Weights of a small encoder-decoder image transcriber: decoder width 192, trained on numbers of one to four digits printed on busy colour backdrops.
Rows from block 5 of the image encoder, named by matrix and row number. Rows with one number belong to one channel. Each number is 128 + 24 x the weight over its row's rms, rounded and kept within 0 to 255. All counts start at 0. Numbers have three digits each. After the name is the row's rms in percent of the matrix's.
# convs0: first 3x3 conv (encoder.blocks.5.convs.0.weight, 112x112x3x3), inputs 35-39, a 3x3 kernel for each
# convs1: second 3x3 conv (encoder.blocks.5.convs.1.weight, 112x112x3x3, transposed), outputs 35-39, a 3x3 kernel for each
convs0.42 097:113166154122159114135101132127158108109114088132091112108078096162118078166142149116123132105096116133142122144135151109149145115120096
convs0.43 100:128121141091075099125116119134117146114100121095121161103117104109162135149143118102142145122134127133124166123115117046104123083105144
convs0.44 102:163130162154119154107142127141117118130152105149136139132158084164146085134136068096105114136076081150100135167153161180084172119079122
convs0.45 101:142118128134105117140134087112123137116127136101106122147166107090147144148163115127118140120098126102074141192158117160174137153157132
convs0.46 103:145140112101130119128133125139155132129128137137135121156125159149142140090081121145135135100103138129108112096118048079145102117099112
convs0.47 103:138107112124152138119123137152148151128156121123206121098077159124145142183107135173134121119117123138145081120115059136166122137159109
convs0.48 097:110118109101125093107128119106109102105120121127135128079142092152059123109112223139160142138137110143126105115108113111128089152138129
convs0.49 098:113126105159114119126113131144092137151135177123154123113122128105137144110084127106120135120136114115120072073137138114103123073077098
convs0.50 101:116124135131129127119111102127147125113126122100120108076100143132095155101113099153171151138154160110121133151192154143174175103123100
convs0.51 100:090056150110151182088120134094088135108167121136096135115121115148086072161251174114149136145117129121138136128118167107106129110108086
convs0.52 100:123103113122088113104120141147109113125114105107098149114101113151112148126160137138109118128122153118106151162119117135082144167140155
convs0.53 100:136124115116107141142115136102085111143115134140121096122117122129068101131114137132109112120138116150176139119117120140121137158125156
convs0.54 097:126100143120151132113099122126144134088115098120126087127150141106180108149149160126130129127115125124110142158139157120075137158134099
convs0.55 098:139098132163113137108166146121117153112120124105127119107138137083110111154156128144143144144126133114121126099086121113137127170194203
convs0.56 104:089082105149187141153132127124139116125124128139127132149161132110130096139112139129120095126099095122144128137115118107133107102154159
convs0.57 097:104131115153145140126121109108137141135140153138153105111142115129118101145101125143143112114145132128131141130097137163096104147097112
convs0.58 097:114090155125111119110133104103112117117134118133131139173136072115111149117137143125128126132099136140118155117154114084125164105131127
convs0.59 094:113099093108125108089132119154124105136112105095129109161136129145122119130076127134120095155128145119142151149116131128187134166157116
convs0.60 101:119148130117121117083143114115175136105137122113160161105086134144152124136133100116096149127109134113133139128116154121121162155128108
convs0.61 101:153108157144131124112108134133113144130114142082099106158141117105082119130198170118118110136112101127116110147171125123119155139065120
convs0.62 103:119121113128128129145119123135132125140151128095137148118116143093113118106114147152119104138129136145134138106079153123122092154150121
convs0.63 098:099131136131095113076095160114112145127120158096124120119125144092081107133135131140154101099098145097111134132141121190158100137140061
convs0.64 100:092080125124101136135090144111106134141112136128128157119116100105138104131111138121109151109094155100117159082091098125138122119108115
convs0.65 099:170099132167101135150111146111117124121106117117107108129110086097113150143135142113085114130094122111047123125142150141132108084147131
convs0.66 100:081124131103093138078130135086118143132132150111195112149122136097141099165125158143140152146172118140157125138129105127116132160107117
convs0.67 100:128099106147117145121101132116133124130138153124121146069131123117159099135129118096115150102126108121117131147130126123106171109115184
convs0.68 096:119091131112108129147181153138108116156145149152175137137141126117122161154121101149144185127117167146160115083144125124044143149113183
convs0.69 101:155099085142091128101141104113128124115119117131114087120123173110113098084132173122098146148133116146148090128067180099112112118117135
convs0.70 100:137144171128107147099142119126105136114159127092152097085113128132111108143095130119119118143096096118098108116140117154088088146128123
convs0.71 103:098106128150100168108148128081099114157151111130107125122156126129166087100051115127107092099150116086151118134133101165170134113147185
convs0.72 097:131124123107156099160111119120096122115126136094102178171123112141130135162108093136103150120129121105104139132152135144160135142103125
convs0.73 101:136121108149134126127121109101147116086166121133149135100100146157133142143101095133109141138106112157105111162111105121154121171101150
convs0.74 100:111146128141139132096109138137176128111151119136131104157116114117115063126135123123128113111124131143121129139118126116175135111145092
convs0.75 100:124092132157133108104098119115102121115121101100119117190160138140100108143101095130113150112077152123102106140094079124093123109107124
convs0.76 103:140110132155110122102106130113122127157122151125120099077115170100101132117101132127113147175123150134113105111082106144147133079155125
convs0.77 098:124071117116096110137099116110109114097099136134128131111143129173130092119112143087116088126134150141083127083124127090076133076097106
convs0.78 098:129099139126122152120144107140148144137136104104091107132087141184130115145119117110130103132104123109108141078131133137111159124146175
convs0.79 101:109100095136118101120138143119132129138118127120114181158120123146118147130104109150111145149144154132157130105081139127143133099129100
convs0.80 099:128126161162155133115115116123130112143138132136107115123097125150121112124149136113138087130114110160097124105092126146183175113081125
convs0.81 100:122087165149117120147136111129134127133092102159141113170121097136147131123078081143149093136096151127099146116060109132072082122084065
convs0.82 099:178121135157147129120129108145123113143124134166162137130117124121118135159156138107115105129116125139154162154116141124153119157150106
convs0.83 097:154140135133094127170169131131126123120110151134121131146131164098145108120075122130085106119117124123077115101129109136120091141100147
convs0.84 105:102138146143119128103115144096113165135105143127138134134132120090106095164140107125118130116112119152138113143128139096141145110085152
convs0.85 101:113127132123099116152126102097148134127118140113146127161158118112088136099117119141140151108131130119099161154127076126093114115087121
convs0.86 099:121104145149125091094174118140132145113137098107160122109103095116117124104129176125126113133114158132126157186130096147118119114142120
convs0.87 105:123161134092177121112123138146122166128119183089129145128098148107135151119145130175100117134090159112109119118131113110112136136137111
convs0.88 103:151144079143119106120154130130133139098106130137093099147139084135123093114164168126165110132127132105107128174143183134110115111133143
convs0.89 101:155122137118096135103122092135093121136111126113167128081122130099159167130122140141098103123102120173114109143147105140139108116104115
convs0.90 101:131104109131087141091138114113142118138131176125107145097111167173103160119140148138117162110131159103130124079076094069107137123101076
convs0.91 101:119115133115161134084145118152145139135102104158139096074128112117131121113112165128117137135117147130113111101090127101124172117106150
convs0.92 100:131129126154127144179122125137140180134132146122118123131150124121110145078122140130153125113178129106106123121102124140061119119071108
convs0.93 100:146134136085125100101124135117132113093141076103119114109135131150141116120104106116114114104118130134130133178111150161142165112123193
convs0.94 100:122143150079167134158133100143099144146119119145133102118118094133104104153121091127122136156109131120113118100087130065121154162135125
convs0.95 102:130103134146116104118111129127111122109109111112155136130151102161121110163128118153090137121088140141140156166070134120119123113140131
convs0.96 100:123129138136157122108124120137152119142158129108140148113119131100110138137113141105129107120142099119142121179160130161231136115152182
convs0.97 104:144127111132124118107107164107105134124121123138147130083082093133131155133125047100119133121106151145140110124098077120140128120114142
convs0.98 101:124102099140122126138100140133098138140132136138164131147087105132144128144113105098101115105127149137099109110148156074151138121149140
convs0.99 102:105137113115120142120132138106130105100137097130140152105125135163137115155132118135175119097126143154116156120098116134117158124111109
convs0.100 103:118122133116139155103169129135115133127125154100139102131079119104126109127110136141136146083126129129116133071109142084098098084220131
convs0.101 101:130130151094114124128125119088118123115098112123131143120085073147168154127084122140098088119124104139132151208143096109153149088106111
convs0.102 101:157129110125143118116098105139108142108108138097105140107111153140129183124162117136121141122125124133100121146172113146167132126131145
convs0.103 101:139134130135075113122123147117129107128090126099097144083116123113111131135102099154129119115109122144146158090169138141146147107136122
convs0.104 103:143139114115110116087092112162109136123090153116111159122130110096116116131150153131095161131127137110100133158118147140141155104145114
convs1.42 113:107093156105122111169167115095143168105084132106108156150121130121161158157158107115161102092145113120137123140085110128096103131109144
convs1.43 114:141161136145154128161131128181164146164140122116102133090111134128108113097149132135123051159132103168130097153169117121127133138131101
convs1.44 096:111098121121083128079096151097138078085149119118178118128167129102138119108136094090155138084125101080118117125120129105116145082132125
convs1.45 106:095128127162099132182056120146078157132120114140112080149098129093078144101103130135150159154149152132127135115146122120141114128125136
convs1.46 096:095159169141113112106067118127121115079137145100128150181119118150159121117136118133139126120172087108181119128139119137132130104123156
convs1.47 097:111131139093172176122140089130121156110112125115117116083113124062111135096136147125134131114156128115161144143145121134109137111140162
convs1.48 086:146176150107105123118148143127105084168147129144102134097098077158210117127139139113138119142136118133112109111147120120154135137128132
convs1.49 107:112118146098147131097096101153105072165107144188171192154147168182141153116109169128120177131121147153138171135101103155111151143128144
convs1.50 110:144126169124099124161120117097124165102129147135161165054105104087097088093073078132137129127093107114108102138125134150135138145159145
convs1.51 109:122111125078111092100095092130137109116105120129117178109122114109100149113113136123109141111127149120125126115096139136127103160127118
convs1.52 108:126098129140131164140124149104072152097122128118139149106129122129138086138178124111122115133125107142144143140107157080139161121121143
convs1.53 091:140115118120135091103130091141083099094107124110183127162123133164134154152091142126117125129089109095112123129118127107139137106140149
convs1.54 100:084109124094129110129121157117128133131129116106133128109103110119097106133119154137146129144122076114126124143146121133106167131138162
convs1.55 104:115133125140112138139143120096106077086129159100151135089115136146149141128104116108106121117130104157141123140143149089114126089114125
convs1.56 100:141131155081125150170119103106147167099142129100108125115145141127134163130131122145091070095106088126147119108129149122153130143143128
convs1.57 085:087134119094137112101124138134141140156136160150139176130088101141139115154138134184133079161167093129146091113130128127138169117138167
convs1.58 115:136148124111136116130109148137157142112167131123134115146087139146118118130093124124188154138177121155168101141172160096108153150092158
convs1.59 118:134111067124095117146134185139131116112107104121114099108122140138129112134124085147154144149133113151127128143177124160125098113101118
convs1.60 099:129123106119124132127107122101096109138158120158176147120120086107159111143163153107117139087158148124182140116169166129136155135141165
convs1.61 105:106123107107164112096151110158134134150115120132129055134142134120131107117133085149117134157104122140113123143177138137161184128137148
convs1.62 103:132116139137101141141134110126126097127135110160141124097093113159163118145174103148127111094114105080072112108114119148189103141126115
convs1.63 084:114154152097145122116142112085123131086155150113127138107176121122145092111125103151159096187122092198104128136151142141167104128142109
convs1.64 103:155144096162127113150138115071093152114110130097071095100128110110153089140153080112137099110133109111131094147130142111118131114122128
convs1.65 101:130144117099148100123185061125157147100113146091097151098108111109118092102090082139149124122167143079154141149122086127154068138173087
convs1.66 080:128121117099130109101136112144112099189147129170143125110149154123116128127133144076113114118110141105123140131085102127095101136133135
convs1.67 112:129123129119155146103163137139136171149111135141133124111161090100123084105120124142105104153125131167141139135137142084138133118135128
convs1.68 118:122141117135148136127124112157142123152099096162137096095126155101117132116151154096123137117122120169124103093085146095052119136101147
convs1.69 104:147164154167114144127084128109074144116087127143120114110122138105132132082101110144115099152172108152172087142134121175150118168158139
convs1.70 092:137159107155133141151138105143106140116110134125112174093169083082193128114176111158143077155140121147129154122128133149129111108111125
convs1.71 096:139114145161090106146103133073083108120131107114101123133153163161146142160122118128145133136123094153138115120123147151097153124117166
convs1.72 072:130168118177178106121136089142132115111140125137126100146169125126153120111115110111155126133162152148174111147120109128141153099131128
convs1.73 090:118151111136127098126090093164094134116129120122123108127134113126101149136135155148130123117149141105118122167154171129123155140125103
convs1.74 115:099133101129109132153106131130131135122172126137159099104116139105129116142135148101052107122121110141158137107121125138152145107127107
convs1.75 097:124105093084074111096119127136129123089113143088128145157128168138112106085112091116102139132077108147149125108104135099066150112103163
convs1.76 094:172158136157149166157141166159140128160131130166100117120123104122104098121101100075081103094137111119114106127118130131043071170138102
convs1.77 099:130107104093097133104152126120137119129114134118143170114153126136133100135122093107147121105127092105126135176166130130130118153126118
convs1.78 113:121160147147140182156112166149147123147150140151101127129151173114124144136103102175151166175179160113128164127163124097118139107108133
convs1.79 096:138167146132158120109103113180158169134124153118125161118164148139145121128147100102131162078079141121118145083094139073077147103121123
convs1.80 112:139112091110116089135129110100119133133103134163115131086136095178176092138104148159174149130173118122138121150170145117077101139111103
convs1.81 097:120119146132150167128133151137129145131127107115090104136086128167149133140142134180117082111145117128150113109124114112111147095165090
convs1.82 109:145118152149124127124109113146123158161166148117155143111100064122156136140140118143137152163133115120101098119137166165158146130139147
convs1.83 090:142104119172072121137121114098100138104139126153163125103166117117122102141136138132085133143129167160161152140138088122149122146115142
convs1.84 089:132148101099178151155130122186138159149138131122138140148113121130119123115130174111140175158190159123138097159156147140126155108098154
convs1.85 097:122110147130129152133145071167107094116058075116120149115110143151116134168153109139131159154150161143151169128125142132168144081116166
convs1.86 099:111159134135126120125129108208151100173137137143175140149118168157097121123125138113141148102150154099124134100145149123153104123109052
convs1.87 088:116116116131134107106134123126146095088174153104125142087075123111101100097115096123121133111100142108100124109117092152096135110139157
convs1.88 099:109135118139146111106117099113097151101120159110138085117126078130136121079145079153153081129158082145140121117118163122130127144166085
convs1.89 092:122122102102126113133166113141133100124140093135119123111124140109127143109127139108127104113127140133110133142097125100077141140138114
convs1.90 085:132125119139150144135124123106125133153113124147105103109141093059111087111095123116149132106145144140144147135100127135145119165140100
convs1.91 089:145124101127144112109163130153154160171158189167134136185148135185128131167131129140166155129128139133103137175127151164149104122107111
convs1.92 112:086109139106118153105144120172133076140114073152106127112118110178145130158159136116103166134148112141167106129130094165124097135142133
convs1.93 103:133137119143151098125152109152132127114102153126123165139148121154157111136135083127176123117105125119084159098118134126107131134116111
convs1.94 112:155151114102160106099120123110087059145118071157111121104115099172115145150132159125088094159116104171162134112088103143090082141124116
convs1.95 095:138136092124116117145136150151145110146130118112109149113127115111151161102112094128130105122192097099146111130112138156110078114081157
convs1.96 118:096108124118115121144178116156142123158157152131128152123122096145139111117113112161159159135163177111158152134150126112141149151157146
convs1.97 096:146124105135115136133151179150121112114138151105109127100110118125110094181149121157120088149087070132116079167163129142155137149154148
convs1.98 098:123138129135152156136140134134140117137102128116103140100134144145139149141173178091143148121128126131140119098088138116092131143168123
convs1.99 080:114130104159117091099112155132145144152112129126111109107150100114131116121155154142119105108111131150125143090146128099165120119148142
convs1.100 093:102168144139128107128124098140129122131109107117130148094104062094077064089091079092127071165163134128129111101142109141136146147155143
convs1.101 099:114142156099115118158151144144121146178117120157146147155094098117128152141134136085101095153189150144183162124132107127135154134107104
convs1.102 097:128133132142151127128134110159150107122113084082105139123117128106120116115161094139137125198158076172161102125116134154137156152117074
convs1.103 090:127134084121110144133182155110104118097103070114139140141134119108101152144172160113114139133147103109112110176113113175115107145091115
convs1.104 107:128099133145142136151187112143169120143128157164171128118124145127133152105149132096144127086115150104122151172139108145159105141130110